python train.py --model="masked spectrogram model" --dataset="synthesised imitations of 52 everyday sounds, one a clip" --train_examples=39062 --n_mels=64 --hop_length=160 --input="log_mel" --win_length=400 --method="mae" --mask_ratio=0.6 --loss="mse" --encoder_arch="vit" --encoder_norm="rmsnorm" --encoder_norm_position="pre" --encoder_activation="gelu_tanh" --encoder_head_dim=64 --encoder_fused_qkv=true --encoder_bias="all" --encoder_qk_norm=false --encoder_parallel_block=false --encoder_moe="top_k" --encoder_num_experts=16 --encoder_moe_every=1 --encoder_expert_mlp_ratio=1 --encoder_experts_per_token=2 --encoder_shared_expert=false --encoder_patch_size=[8, 16] --encoder_layers=8 --encoder_width=192 --encoder_positions="learned" --decoder_width=256 --norm_pix_loss=true --decoder_layers=2 --residual_init="scaled_by_depth" --optimizer="soap" --beta2=0.99 --learning_rate=0.0021 --beta1=0.95 --shampoo_beta=0.95 --eps=1e-08 --precondition_frequency=50 --max_precond_dim=1536 --one_sided=false --adamw_lr_other_params=0.00089 --max_steps=14500 --batch_size=256 --epochs=95.0 --lr_schedule="cosine" --final_lr_fraction=0.01 --warmup_steps=1450 --weight_decay=0.4 --adamw_weight_decay_other_params=0.01
Rows from block 5 of the encoder of a small masked spectrogram model, named by matrix and row number. Rows with one number within an expert belong to one neuron, the router's apart. Each number is 128 + 24 x the weight over its row's rms, rounded and kept within 0 to 255. All counts start at 0.
Before each expert's rows are labels from the 100 clips, of 14848, where the router gives the expert most weight on average: "band" is the frequency band that holds the peak; "responds to" is what is common among them. Only what is clearly more common there than usual is listed. The data: synthesised imitations of 52 everyday sounds, one a clip.
# router: router (encoder.blocks.5.mlp.router.weight, 16x192, trained with AdamW), inputs 96-191
# up: expert up (encoder.blocks.5.mlp.up, 16x192x192), inputs 96-191
# down: expert down (encoder.blocks.5.mlp.down, 16x192x192, transposed), outputs 96-191

# expert 14
band: 500 to 1000 Hz; 1000 to 2000 Hz
responds to: people; chatter; laughter
router.14 [143 106 137 140 124 137 127 151 139 159 137 106 134 102 149 104 131 153 134 111  96 137 153 114 137 122 111 119 171 146 120  90 130 151 127 109 139 122 136 124 110 133  82 148  81 158 127 106 121 120 127 144 176 107 118 115 136  94 135 123 131 116 135 106 109 150 147 170 116 112  70 148 158  88 139  79 133 133 179 135 131 141 172 129 116 119 125 123 115 129 122 159 140 202 129 173]
up.7 [ 67  92 122 114 123  92 112  86 132 122 138 147 120 167  98 137 128 134 153 120 135 107 154 128 107 121  74 184  95 134 135  86 134  87 167 175 114  85 105 118  86 150 153 157 118 150 139 121 169 117 128 161 137 147 141  90 136 116 118 160 109 139 127 147 149  69 148 109 133 151 130 109 149 157 136  96 135 122 131 154 135 119 115 133 188 130  96 107 132 105 132 118 110 125  89 166]
down.7 [110 106 106 133 122 149 110  97 134 139 141 110 101 146  89 161  82 106 140  88 101  86 107 146 105 118 145 155 156 130 152 157 105  99 186 138 102 104 134  98  87 132 164 149 128 111 106 124 129 125 118 118 142 128 151 136 125 132 168 129  96 127  96 132 105 165 139 108 119 117 178 160 126 171 138 132 142  87 166 123  94 138 121 105 136 142 109 144 164 152 130  98 122 132 102 140]
up.8 [151 131 101 145 130 155 110 113 114 123 125 132 112 102 117 153 143  85  77 193  77 201 117 142 115 138 151 128 118  85 109 151 104 127 124 166 160 105  92 167 127 140 140 131 145 109  98 198 135 163 110 163 114 134 164 154  92 163 133 134 134 117 118 137 141 158  76 154 102 119 132 104 114  91 143 138 120 153 149 121 143 122 138 137 103 155  99 131 115  95 106 162 155 121 146 128]
down.8 [172 154  91  80 139 185 132 139  71 104  92  88 116 129 153  82  86 162 119 117 136 121 132 127 138 122 124  99 156 146 128 118 143 157 112 120 133 133 140 124 119 119 148 115 118 146 144 160 135 127 148 136 122 102 110 105 138  79 122 122 128  84 102 115  82 106 119 106 122  96 106 113 119 108 110 125 153 120 156 163 105 124 114 158 106 184 119 141 157 149 154 145 129 121 166 120]
up.9 [142 127 164 154 182  85 163 126 141 108 131 120 118  78 142 119  74 113 123 127  53 129  85 121 118 106  95 133 161 163 140 153 122 136 137 116 147 103 130  97 114 102  89 111 120 152 109 109 144 141 129 172 146 106 161 124 121 115 119 166 107 144 136 161 158 146 137 130  97 124 139 127 119 111 126 105 126 129 102 101 172  96 138 148 120 115 109  98 143 131 181 111  72 106 122 118]
down.9 [106 132 136 107  98 134 110 106 103 147 187 132 159 130 169 138 130 151 159 130 188 106 137 125 165 120 141 151 143 143 129 158 149 174  96 131 117 136 162 162  79 129 185 125 104 136 132 151  86 153 128 110 108 104  99 118 126 103 103 132  95 129 115 152 113 108 121 141 136 105 104  85 161 152 148  93 104 155 125 164 138 138 179 159  86 154 139 128 141 141 161 145 123 156  76  87]
up.10 [118  97  78 165  91 140 102 113 137 137 100 129 138 163 129 128 123 168 146 155 148 155 144 105 134 112 155 145 114 149 157 130 107 135 157 126 115 105 163 150 121 123 122 123 106 132 151 181 157 145 135 129 141 139 120 136 108 143 137  95 158 157 101 118 152 141  76 127 147 171 150 135 188  96 128 131 148  88 119 112 138 152 108 124 145 111  94 144 140 125 111 162 111 168 122 110]
down.10 [ 99 121 136 114 126 141 119 145 140 152 110  76 131 115 148 152 141 112  92 131 138 182 103 106 166 144  82  94 132 123  93 144 132 155 107  94 125 139 116  93 134 130 115 144 160 102 111  99 129 123 101 128 112 101 154 127 145 123 164 121 122 106 142 143 129 103 154  89 175 112  96 134  86 141 152 172 110 120 155 144 126  95 143 115  82 110 141 186 136 138 123 108 138  87 158 138]
up.11 [151 137 117 156 157 141 141 101 134 128 122  92 149 102  94 128 118 138  88 120 119 150 173 190 106 108 131 160 133 106 112 113 135 158 120 119 102 127 161 158 104 126  93 118 164 129 107 130 138  96 119 159 117 158 145 119 114 132 183 114 132 137 182 125  79 143 119 148 109 153 133 110 138 105 105 160  96 137 129  76  82 142 114 131 100 122 112 159 142 113 151 129 123  95 118 144]
down.11 [133 130 126 128 173 119 119 141 176 120 120 153 142 153 130 192 131 100 109 140 137 123 124 132 122  99 130 172 120 166  93 148 108 118 130 135 132 111  81 120 119 105 102  94 104 133 135 144 174 146 127 120 128 150 102 107 154 116 103  91 118 133 111 101 130 137 103 160 135 156 104 123 142  83 121 105 116 153 152 117 149 115 117 122 150 136 118 107 149 142  94 112 132 201 126  97]
up.12 [161 106 140 124 144 149 138 175 123  96 138 130  82  72 114 135 127 143 124 141 130 124 138 168 114 115  84 116  91 125 114  78 140 113 134 120 120 136 130 179  82  82 141 118 145 113 150 138 146 123 129 107 122  77 139 158 149 151 126 132  97  99 124 139  94 121 111  80 155 121 148 144 162  89 137 147 120 168 188 119 145 123  65 160 151  79 131 137 118 146 125 112 114 153 125 111]
down.12 [144 145 126 136 144 188 145 113 137 160 130 111 100 121 134 113 129 145 120 111 139 105 118 126 136 143 149 134 132 143 146 137 119 107 118 142 116 127 106 116 175  82 115 104 147 117 143 102  92 125 114 117 143 133 152 114 110 130 133 162 180 101 116 109 158 114 119 135 174 131 140 147 109 131 157  97 121 125 189 154 159 104 113  57 139 154 122  55 130 133 124 160 111  99  78 123]
up.13 [121 102 142 144 136  89 112 104 132 122 131 125 130 184 108 111  93 124 161 154 117  91 164 145 143 156  92 142 104 151 116 107 199 106 108 111  94  93 107 108  83 136 113 161 134 121 176 129 134 130 134 166 120 101 107  98 143 112 146 171 100 144 112 145 132 153 170 106 150 104 141  96 126 136 142 103 141 161 141 148 151 152 183 130 149 163 108  98 111 113 126 158 126 113  96 178]
down.13 [133 104 118 113 163 131  83 117 105 121 157 157 126 158 127 129 173 126 122 127 146 146 146 137 119 113 146  89 122 112 142  89  89 140 116 107 143 126 136 113 128 174  78 156 139 155 106 192  77 113 151 130 141 171 144 114 122  82 147 103 144 137 103 133 118 127 127 156 175 117 124  96 160 136 147 122 143 125 111 140 111 139 153 130 153 118 148 130 161 113 193 167 138 151  95 138]
up.14 [190 112 110 109 135 165 168 165 138 155 119  78 152 119 122 142 128  69  80 110 104  92 130 157 125 113 122 137 115 130 146 161 175  91 118  98  95  62 157 133 125 133  87 109 108 167 159 131 157 123 125 143 144 141 114 129 115 165 153 156 155 181 157 168 111  90 115 106 122 146 115  73 107 131 108 118 148 111 144 148 140 124 130 118  91 113 119 102  79 149 144 152 126  96 132  97]
down.14 [194 121 145 117 141 180 149 144 109 162 121 130 169  76  76 130 110 113 149 177 106  61 146 102 102 142 145 130 147 138 107 159 129 138  93  62 118  78 117 143 147 145 113 105 111 106 163 131 135 149 109 127  94 133 119 143 131 154 132 154 141 154 144 161 101 122 106 119 140 124 111 127 125 108 142 101 159 150 165 174 120 136  84 132  99 117 128 113 116 152 125 158 137 127 147 111]

# expert 15
band: 0 to 250 Hz
responds to: thin (high-pass); group: household; doorbell
router.15 [134 110 111 133  93 151 129 107 106  82 173 160 145 126 162 159  88 123 154  75 114 130 130 144 132 127 157 144 165  89 142 165  95 128 117 179  97 109 120 156 102  88 166 114 106  97 180  97 132 125 188  98 121  70 142 125 117 122 132 153 112 167 127 127 109 117 176 153 111 109 155 119 108 121 154 123 111 119 147 109  99  95 140 123 137 143 130 120 165 151 123  94 109 121 116 142]
up.0 [102  93 103 113 142 102 115 100 122 118 118 128 152 136 172 165 108  89  73 127 129 163 137 210 154 141 150 133 149 121 115  99 121 115 101  84 124 147 111 123 133 124 137 153 115 152 165 115 119 150 127  68 142 151 129 123 114 168 107 120 135 100 118 201  91 150 130 120 107 126 135 117 108 133 116 135 104 102 145  91 185 154 137 133 109 115 139 145 123 130 181 122 117  81 158 143]
down.0 [121 128 152 117 138 138 151 137  86 152 101  94 106 130 121 117 131 143 129 159 127 128 146 126 140  81 139 106  75 105  80 128 135 136 115 162 107 142 165 124 131 184 127 106 132 127 106 141 106  91 122 114 147 128 116 149 128 109 110 137 107  98 138 140 181  97 135 125  96 104 114 134 133 109 111 178 120 132 164 153 120 104 116  72 137 171 108 136 119 123 107 109 140 171 140 121]
up.1 [101 114 154  77 166 133  99 127 121 131 135  79 166 196 171 104 164 127  94 105  91 102  89 142 148 136 133  98 140 165 101  91 154 172 103  92 135 101 130 117 113 137 105 121  96 130 122 110 126 113 111 100 134 123  90 125 151 132 143  94 163 157 148 111 122 126 128 131 138 113  97 149 120 120 157 133 150 123 128 157 116 110 117 153 163 168 133 133 141 162 126 140 126 130 134 140]
down.1 [104 113 137 115 109  93 107 161 134 147 131 129 167 154 125 121 149 130 134 112 101 160 108 110 174 105 107 111 141 100 136 101 155 145 118  96  90 120 103 145 102 122 115 125 131 156 162 114 110 118 150 122  72 124 142 100 132 172 131 114 104 124 109 124 151 151 111 118 118 161 154 191 103 132 168 153 134 134 153  88 119 150 130 120 139 132 108  94 138 135 117 155 110 140 129  78]
up.2 [173  66 140 144 198 158 116 134 118 108 119 107 109 128 172 127 148 148 151 160 162 160 137 135  94 172 144 127 125 114 174 121 124 100 122 139  71 135 140 123 115 187 143 113  79 107 113 179 114 131 109 149 160 124 164 128 150 122 138 153 126 173 128 100  95 111 125 116 124 103 105 155 143 130 122 113 141  78 154 166 114 137 103  87 120  77 138 191 139 137 143 109 144 163 154 135]
down.2 [152 153 160 123 125  87 124 122 132 143 130 170 149 162 124 160  97 108 167 204 107 153 116 104 140 123 157 101  95 138  99 137 141 157 130 102 191 110 118 130  78 159 139 108 165 147 118 111 166 144 165 103 140 135 106 108 117 125 160 112 127 123 168 103 109 132 159 150 167 143 119 108  86 127 207 152 122 148 138 123 103 126 154 141  69 115 139 138 113 129 149 137 108 140 123 151]
up.3 [157  97 111 151 123 138 140  97 124 113 118 178 132 124 155 166 106 115 130 146 107 123 109 115  51 114  83 159 129 107  82 137  88 167 125 129 174 148 125 133 122 141 162 135 119 162 137 142 143 132 148 129 120 174 138 162  78 109 133 145 146  99 158 150  83 133 145 128 143 148 140 130 104 129  77 140 105 164 119 188 154 149 120 137 121 118 100 124 160 117 129 153 140 126 112 108]
down.3 [101 158 129 143 185 145  90  87 115 136 153  86 129 100 162 146 102 150 122 125 134 189 143 154 153 125 150 145 103 168 159  97 134 111 115 112 114 151 115 129 165 150  95 123 162  74 138 140 134 199 110 103 142 117  87 127 149 105 137 133 124 123 107 132 168 136 149 133 131 129 122 138 159 146 142 131  85 109 156  75 117 121 125 114 118 156 134 155 119 125 109 124 133 119  87 158]
up.4 [109 131 122 154 106  88 143 178 154 103 131 115 139  85 190  79 133 139  94 126 130  97 166  91 148  99 119 151 151 134 148  95 130 109 116 136 146 129 134 117 132  92 145 152  95 157 108 116  92 128 131 183 153  98 106 172 163 133 115 109 145 136 125 117 148  99 129 137 145 142 118 148 164 123  98 130 104 108 158 112 148  98 123  94 109 143 141 102 160  91  99 149 120 131 117 196]
down.4 [134 132 115 138 120 147 140 111 146 127 110  84 118 105  92 124 117  89 109 146 147 170 123 143 124 164 121 126 107 157 109 156 145 130 127 155 121 122 144 162 120 194 112 149 120 179  95 179 166  98 106 132 114 126 152 134 152 138 117 139 142 126 134 136 138 136 154 137 125 134 132 127 138 134 171 144 154 179 110 173 137 176 152 142 105 164 119 154 129 123  76 158 128 177 113  83]
up.5 [171 152 163 158 164 132 104 122 118 138 147 127 156 173 154  84 142 114 104 155 121 158 101 106 100 145 138 127 106 108 117 184 140 146 123 103 115  90 138 146 167 146 153 171 134 127 126 184  96 100 105 119 101 102  99 135 129 139 152  99 129 116 141 161  90 123 119 119 133 106 120 159 123 141 101 115 156 151 103  95 128 125 118 139 137 126 136 168 169 148 154 135 127  79 154  89]
down.5 [157 146 116 136 166 146 201 134 100 109 194 126 123 171 126 107 125 105  89 144 140 127 104 124  94 135 122 147 162 112 166 132 123 130 114  98 133 139 160 137 150 150 142 134 132 120 175 135 129 133 112 133 100 106 134 114 119 131 145 112 129 139 138 142 150 147 151 114 139 120 125 147 115 157 127  97  94  98 116 147  80 123 110 137 192  76 130 146 120 148 159 160 104 111 148 103]
up.6 [ 92 184 135 124 164 144 136 130  96 120 125 157 112 126 187 143 153  98 172 138 132 135 103 120 210 118 107 111 135 119 179 112 139 130 140 124  83 134 168 114 113 109 157 128 143  90 156 124 156 160 157 148 103 151 145 117  98 131 140 125 105  78 130 103 148  96 161 161 117 108 116  95 133 154 119 156 101 114 137 109 158 124 138 115 141 143 146 126 108  99 171  73 150  95 108 135]
down.6 [154  84 132 134 138 121 128 142 158 123 130 101 144 128  97 114 144 139 133 120 144 124 106 118  60  71 143 142 116 157  91 123 122 160 154 124 137  68  78 153 121 167 140 112 114 143  82 154 113  87 132 101 182 121 106 125 113 129 113  95 166 156 139 153 123 143 125  96 147 162 139 136 126 135  92 130 159 110 170 109 130 117 149 103 158 100 130 146 135 156 143 144 125 135 195  83]
up.7 [172 151 111 128 120 114 104 124 130 148 153 154  89  96 110 113 129 168  85  98 170 165 166 129 141 131 134 113 144  77 143 170 167 145  98  97 122 150 188 136 137 139 113 118  96 107 139 114 102 119 108 195  89 117 137 111 144 117 117 113 112 100 143 182 116 129 118 145 118 139  64  95 117 102 108 160 144 172 128 147 128 130 146 147 105 131 122 125 173 117 124 130 133 116 145  82]
down.7 [108 125 145 155 135 123 178 140  77  74 139 140 107 173 153 163 113 124 139 117  97 186  96 123 107  92 122 182 119 154 135 106 113  99 127 137 153  98 109 135 168 127 118 113 112 155 127 154 142 112 106 130 161 113 158  95  87 120 124  94 138  83  84 114 127 128 146 123 122 150 138 155 138 120 161 117 167  97 130 110 136 138 100 154  78 171 142 127  90 126 117 103 124  51 131 155]

# expert 9
band: 500 to 1000 Hz
responds to: crying baby; people
router.9 [138 158 123 117 118 140  84 174 157 144 164  97 115 157 140 106 106 145 160  97 138 125 201  94 141 124  97 106  77 113 123 158  92 109  98 129  99 154 132 134 135  90 124 123 120 134 100 115 125 155 128 162 145 145 145 135 119 133 140  76 110 123 151 124 129 130 127 135 166 149 154 116 155  90 153 115  88 120 140  99 174 132 124 119 126 101 108 121  79 120 146  95 130 156  96 125]
up.0 [134 133 146 140 109 178 119 108 139 139 158 117  88 103 133  74 121 145 166 135 138 138 143 209 122 191 121 119 133 120 156 103 153 100 167 133  97 107 140  91 148 119  87 177 106 194 153 129 102  88 130 130 149 136 143  75 109 130 133  78 140 153 120  91 126  94 115 112 152 164 197 115 155 132 110  67 140 123 123  96 120 177 119 149 121 114 115 132 114 116 106 122 131 149 135 145]
down.0 [109 133 105  91 152 131 113 127 168 183 116 114 104 134  91 117  95 136 139 162 139 137 114 131 123  88 169 160 143 155 108 130  93 139 107 125 106 145 124 136 130 162 138  72 152 144 163 108 108  99 118 144 108 114 148 162 142 159 150 152 139  83 154 145 128 135 144 146 145 116  91 124 114 138 151 142 149 110 115 150 115 104 174 120 142 144 124 131 115 131 127 137 145  72 126 115]
up.1 [136 130 170 131 165 107 138 128 135 178  80 107 145 118 162 116 148 162 150 155 140 119 120 109 113 105 125 142 115 153 112 139 127 142 134 151 140  88 137 114 109 107 182 129 160 166 122 143 184 125 126 108 142 116 119  99 108 167 123 112 123 162 132 126 137 120 102 143 129 135 140 143 124 161 109 116 136 122 110 105  74 141 173 119 134 121 106 132 143 126 146 103 147 155 110 128]
down.1 [135 123 120 110 151 134 128 133 106 149 126 164 136 154 149 132 175 128 106 101 148 127 178 173 106 152 145 143 167 147 116 114 169 140 127 129 124 178 177 121 132 119 120 143 134 123 117 109  64 136 144 145 177 108  97 146 156 142 111 107 111 128 155  91 170 111 155 144 134 137  96  77 158 107 103 143 138 141 147  94 128  99 113 131  79 138 111 166 104 127 174 122 133 113 145  75]
up.2 [140 115 157 175 104 132 111 117 131 129  59 143 120 132 100 124 121 125 113 108 150 140 132 134 147 129 114  91 126  95 100 150 133 143 109  98 133 157 110 175 104 123 142  69  99 130 159 131 121 104 116 134 141  93 145  91 153 130 105 120  99 126 155 128 143 132 130 121 150 119 161 123 118 132 124 150 137 146 134  97 147 153 142 150 149 165 146 164 154 134 129 123 113 113 144  99]
down.2 [132 147 120 135 142 111 102 111 137 101  97 156 174 129 136 122 157 136 114 167 108 156  99 112 167 132 100  99 118 145  89 138 128 175 119 118 192 141 109  90 132 110 109 130 128 122 126 108 109 104 124 135 130 109  93 157 151  94 148 167 169  76 104 119 116 141  94 143 127  93 132 154 102 143 108 123 152 101 144 133 151  61 128 129  76 133 107 132 145 138 188 173 144 133 114 154]
up.3 [148 103 129 149 121 175  95 140 136 161 157 120 104  89 112 157 119 169 159 113 112 137 126 137 157 152  91 167 124 109 129 158 154 116 155 168 117 121 135 152 126 148 151 103 114  81 113 129 153 109 182 126 143 136 127 116 102 130  85 136 126 148 118 131 138 141 111  90 100 105 172 127 149 121 111  78 154 124 119 130 160 105 191 107 112 100 146 128 130 136 132 121  82 164 184  98]
down.3 [174  92 135  83 103 113 120  95 136 177 139 130 115 149  94 163 174 145 112  99 128 154  96 114 164 139 103 107 113 142  98 104 140 130 137  92 157 144 113  90 165 110 167 139  88 154 123  94  91  90 137 137 138 102 139 170 135 128  68  86 137  95 103 114  69 126 166 107 123  54 113 106 130 145 134 113 141 103 128 119 115 134 135 144 105 192 140 142 104 123 100 117 130 108 127 129]
up.4 [164 157 120 107 123  81 128  95 120 142 121 132 157 126 153 128 115  81 119 104 156 159 118  99 109  83  81 128 111 167 102 168 103 160  93 107 138 125 131 144  89 152 121 112 132 106 115 137 109 109 111 122  96 100 103 121 197 155 118 139 130  86 120 154 101 127  94 105 132 135 152 110 103 147  98 132 135 123 134 137 154 148 112 106 152 141 135 130 150 166 127 128 128 105  92  91]
down.4 [127  91 113 122  86 100 122 153 170 137 136 137 115  91  98 103 140 121 135  84 153 115  95 146 190 154 123 100 128  91 121 115 149 134 118 144  86 122 110 136 137 153  89  89 113 164  90 107 137 155 124 110 109 129 150  90 115 135 139  96 140 132 153  68 140 172 155 131 138 118 155 163 135 139 136 114 161 111 138  84  98 161 101 118 119 130 119 114 135 132 171  95 152  98 143 142]
up.5 [157  82  76 119 140 108 136 104 115  93  86 159 108 119 146 139 121 161 104 108  99  98 131 139 146 114 174 137 129 125 153  91 127  81 145 123 131 129 115 102 112 146  94 128 116 126 107  93 174 151 132 111 138  95  97 125 116 163 120 138 136 118 105 152 156 124 131 160 136 127 124 147  96 101  57 100 127 138 150 119 136 130 156 166 142 117 151 150 141 124 102  88 151 122 168  99]
down.5 [165 159 149  96 107 136 150 132 139 132 111 156 117  91 128 117 145 116 133  89 133 130  87 124  86 129  89 131 133 141 130 109 170 181 145 126 126 123 143  95 145 120 168 140 127 112 125 133 131 107  81 141 107 150 123 115 104 164 117 103 150 110  92 145 123 124  95 147 142 130  60 121 158 151  95 127 187 176 157 113 133 127 125 129 119 157 121  89 137  93 146 153 135 118 141 145]
up.6 [108 128 154 123 155 125  91 144 112  94 114 116 122 152 137  87 118 134 108 164 153 126 119 139  97  84 122 154 127 103 164 129 117 128 103  87 145 142 167 135 157 130 131 125 117 141  81 106 179 131 151 166 136 103 146 148 145 116 114 145 167 108 146 125 184 156 131 134 173 110 104 118 116 144 123 118 100 124 137 121 154 128 134 115 134 149 144 141 127 117 115 141 108 121 125 125]
down.6 [130 137 113 147 114 174 113  93 137 134  80 179 193  85 137 114 142 168 171 107 128 154 134 105 140 140 147 148 127 126 121 142 134 160 126 148 137 142 120 116 122  49 123 140  99 126 107 114 146 123 106 116 128 151 124 142 123 132 126 151 131 144 125 127 110 115 129  91 139 139  64  88 142 113 129 106 145 110 139 132  96  89 166 111  95 169 136 158 128 140 110 129 136 124 135 118]
up.7 [124 139 145 143  96 119  84 128 133 170 133 137 160 160 123 137 118 112 150  88 155 128  94 191 120  82 124 123 164 122 134 131 129 156 136 104 147 118 127 136 112 146  86 152 133  96 129 155 139 103 130 147 124 114 104 168 156 121  99 105 143 111 184 119 181 156 118 118 134 130 132 143 171 146 130 144 113 133 141 115  87 133 159 124 123 102 146 132 124  95 103 154 100 160 118 129]
down.7 [ 93 141 146 107 167 174 125 156 147 160 195 123  91 138 115 129 170 106 136 157 152  88 162  68 154 124  71 128 149 107 137  90 108 100 116 101 125 150 100 141 124 186  66 151 105 141 145 117 120 160  80 110  85 133 145 114 127  90 119  99 141 114 107  97 108 139 109 111 158  83 132 120 122 140 157 111 171 113 152 120 142 101 106 131 135 129 151  91 143 139 127 118 173 123 123 162]

# expert 4
band: 1000 to 2000 Hz
responds to: doorbell; church bell
router.4 [ 74  97 122 155 113 135 150 127 113  85 122 129 104 149 147 134 136 121 121 118 133 117 130 158 105 142 159 105  99 168 153  88 105 141 117 135 140 147 134 137 177 156  64  80 114  76 175 137 138 136 150 117 125 117 116 134 122 123 140 129 104 143 116  79  88 141 138 111 142 156 108 126 170 132  98 154 144 140 172 131  94 170 115  91 122 112 114  89 122 107 118  97 159 117 136 118]
up.0 [133 120 142 114 123  91 123  93 227  91 126 103 100 152 112 142 109  99  86 141 115 129 133 108 165 109 127 146 140 109 159 108 166  98 145 122 121 113 135 157 136 113 129 138 144 171 132 113  93 132 117 128 169 143 206 126 121 189  79 116 139 128 147 124  90 126 141 107 116 135 132 111 139  99 119 118 106 155 103 137 144 153 169 127 157 126 149 170 121 161 137 162 124 157 142 109]
down.0 [158 118 139 128 112 106 124  98 163  89 138  87 126 178 119 124 165 155 100 132 130 125  87  87 128  93 139 115 128  87 149 124 116 127 138 134 172 131 108 142 145 124 155 123 113  99 179 112 126 131 134 115 131 110 155 112 144 163 110 133 149 131 139 159 122 133 143 166 147 158 171 150  92 111 177 145  78 156 177 165 103 107 123 101 149 138 145 133 122 135 146 132 136 146 133 103]
up.1 [157 128 114 119 123 126 107  91 120 154 153 141 149  95 103 113 145 104 111 114 139  95 140 167  97 159 167 162 108 126 129 138 110 159 127 126 110  80 127 165 134 106 101 137 126 126 138 142 171 104 151  89 112 112 138 119 124 104 125 134 147 177 146 100 136  97 105 135  99 120 160 152 145 109 103 119 102 125 139 144 105 151 141 134 173 146 143 108 135 168  96 131 163 131 130 113]
down.1 [129 100 147 134 140 146 112 135 108 101 143 134  83 116 137 166  97 139 131  97  68 149 130  71 107 128 149 138 163 132 112 145 127 134 100 112 144 171 133 122  80 146 137 130 113 102 122 115 152 115 134 177 111 147 136 176 159 129 107  62 129  69 173 137 110 153 154 137 127 124 126 109 141 140 154 138 103 119 122 147 118 166 109 156 145 127 112 139 119 152 124 147  95 188 104 111]
up.2 [144 136 136  97 107 109 119 161 121 114  96 150 113 103 132 124 142 140 127  84 119 123 100 116  84  94 126 161  50 158 122 132 167 136 140 145  83 134 131  98 129 127 137 126 110 130 137 125 164 165 101 160 165 145 135 167 143 114 138 115 135 148 176 104 140 121 117 155 154  91 157 190 127 120 115 141 146 122 123 122  95 123 142 147 131 159 135 153 122 155 143 110 149 114 120 110]
down.2 [ 81  95 154 119 152 150 114 123 132 141 145 123 140 135 120 120 140 134 144 117 164 115 115 160 121  74 160 102 142 161  99 124 155 157 103 123 137 115 149 149 148 141 126 145 155 113 127 157 161 121 132 118 140  90 125 142 109 133 114 136 144 136  86  76 147  98 131 146 132 127 141  99 147 124 166 132 103 132 123 166 117 142 139 119 122 121 103 142 139 135 161  74 137 116 148 109]
up.3 [177 127 142 109 154  96 137 116 141 134 129 108 136 176 122 126 143 180 119 162 114 155 137 102 128 120 109  92 107 163  91 140 135 126 154 152 102 138 135 180 105 106 139 115 118 137 100 124 109 136 144 118 136 135 104 136 149 134 131 116 130  94 125  98 115 100 107 180 117 119 107  78 136 112  78 152 178 132 171 109  94 157 122 147 156 149 108 151 152 100 114 114 115  67 104  95]
down.3 [123 109 106 130 112 126 146 108 120 129 143  95 164  99  83 127  82 144 138  99 163 123 140 114 148 106 141 145 144 124 142 120 141 161 116 132 127 114 117 140 135 139  76 116 159 111 145  36 115 146 111 105 119 100 159  90 102 152 136 141 169 103  99 112  98  91 158 103 159  97 118 136 149 107 102 122 120 150 121 179 147 119 169 152 133 165 135 117 112 124 106 139 130 128 115 153]
up.4 [143 136 149 137 152 159 109 129 136 125 101 141 119  65 122 133 171 106 187 114 152 141 120 158 134 167 130 153 105 174  94 146  95  93 147  92 153 121 132 133 101 117  90 137 119  96 125 149  88 134 154  87 123 132  85 102 134 125 155 121 116 134 124  94 154  97  95 113 110 149 165 126 142 112 119  95 137 142 177 127 106 156 135 123 133 111 146 143 174 157  90 169 122 103 149 118]
down.4 [ 98 135 144 128 111 140 134 130 112 124 102 147 135 138 112 104 122 119 122 130 118  98 127 128 118 124 100 166  94 143 159 140 125 101 131 110 113 103 150 165 128 127 136 130 138 142 175 194 161 148 116 154 159 153 207 136 114 119  94  94 149 143 146  97  73 135 127 134  99  81 134  81 110 151 160 161 120 196 140 145 143 122 121 118 149  97 168 153 148 142 122 133 183 147 101 143]
up.5 [125 131 147  90 123 140 158 147 128 123 123  99 170 113 168  90 146  69 148 115 130 165 140 119 129 134 136 114 150  87 141 146 139 117 120 133 115 135 130 104 131  57 132  98 118 152 117 135 139 113 105 126 139 137 123 162 162 107 104 123 133 126 138 122 181 107 111 101 176 100 108 146 125 116 132  92 121 109  90 115 115  89 125 131 137 161 150 146 135 105 141  75 116 108 147 173]
down.5 [111  93  82 146 139  84  79 164 157 129  73  89  97 126  99 126 166 134 139 133 154 105 130 141 135 152 126 154 103 147 107 142 130 156 135 101 127 114 105 121 107 152 129 139 103 131 148 151 116 111 124 177 135 158 144 115 151 109 149  94 135 138  66 135 126  90 158 117 115 131 113  98 117 108  96 115  82 129 169 105 143 137  84 117 132 108 129 126 147 106 125 146 149 137 111 141]
up.6 [156 130 125 124 112 147  85 126 128 120 168 116 153 150 128 153 160  85 114 149 110 129 133 168 155 147 157 115 143 154 108 146 133 111 103 119 142 110 117 119 135  86 145 110  90 144 111 137 126 131  86 185 149 126 148 149 135 115  75 163 105 138 131 122 125 134 133 145 151 179 127 146 153 111 156 118 158 174 131 160 132 107  48 103 130 101  85 120 118 110 152 107 151 107  73 119]
down.6 [153 128 102  83 103  83 112 145 112  96 197 113 125 132 161 116 154 100  89 159 144 125 141 153 163  93 165 120 123 129  96 131 126  93 146 132  98 155 124 146 105  95 125 162 168 133 111 117 150  95 151  95 133 148  94 157 125 119  91 161  87 127 108 121 155 164 160 147 156  89 114 152 153 137 103 130 139 151 102 173  91 101 153 131 112 102 133 150 144  96 125 136 106 159 128  97]
up.7 [109  79 141  89  45 135 119 117 122 133  89 156 135  89 106 117 103 139 144 134  90 109 125 160 139 144 105  97 166 106 114 135 118 124 118 155 101 130 146 102 111 135 168 114 148 122  90 163 145 118 131 143 159 106 115  75 130 124 109 118 152 144 122 132 178 127 122 184 138 180 144 117 110 162 138 155  97 142 128 103 159 173 130 109  92 110 143  92 123 110 146  83 140 162 156 133]
down.7 [106 130 146 103 132 124 145 115 136 106 196 153 133 148 102 116 135 114 105 144 125 119 148 105 155 136 158 100  99 133 121 157 112 111 144 133 126  75 140 120 161 169 107 104 116 131 136 108 147 130  95 133  91 152 141 108 128 137 130 142 177 161 110 133 135 145 144 114 129 114 143 126 159 102 104  88 122  91  93 130 142 119 166 170 126 110 162 137 127 134 107 156 129 162 108 139]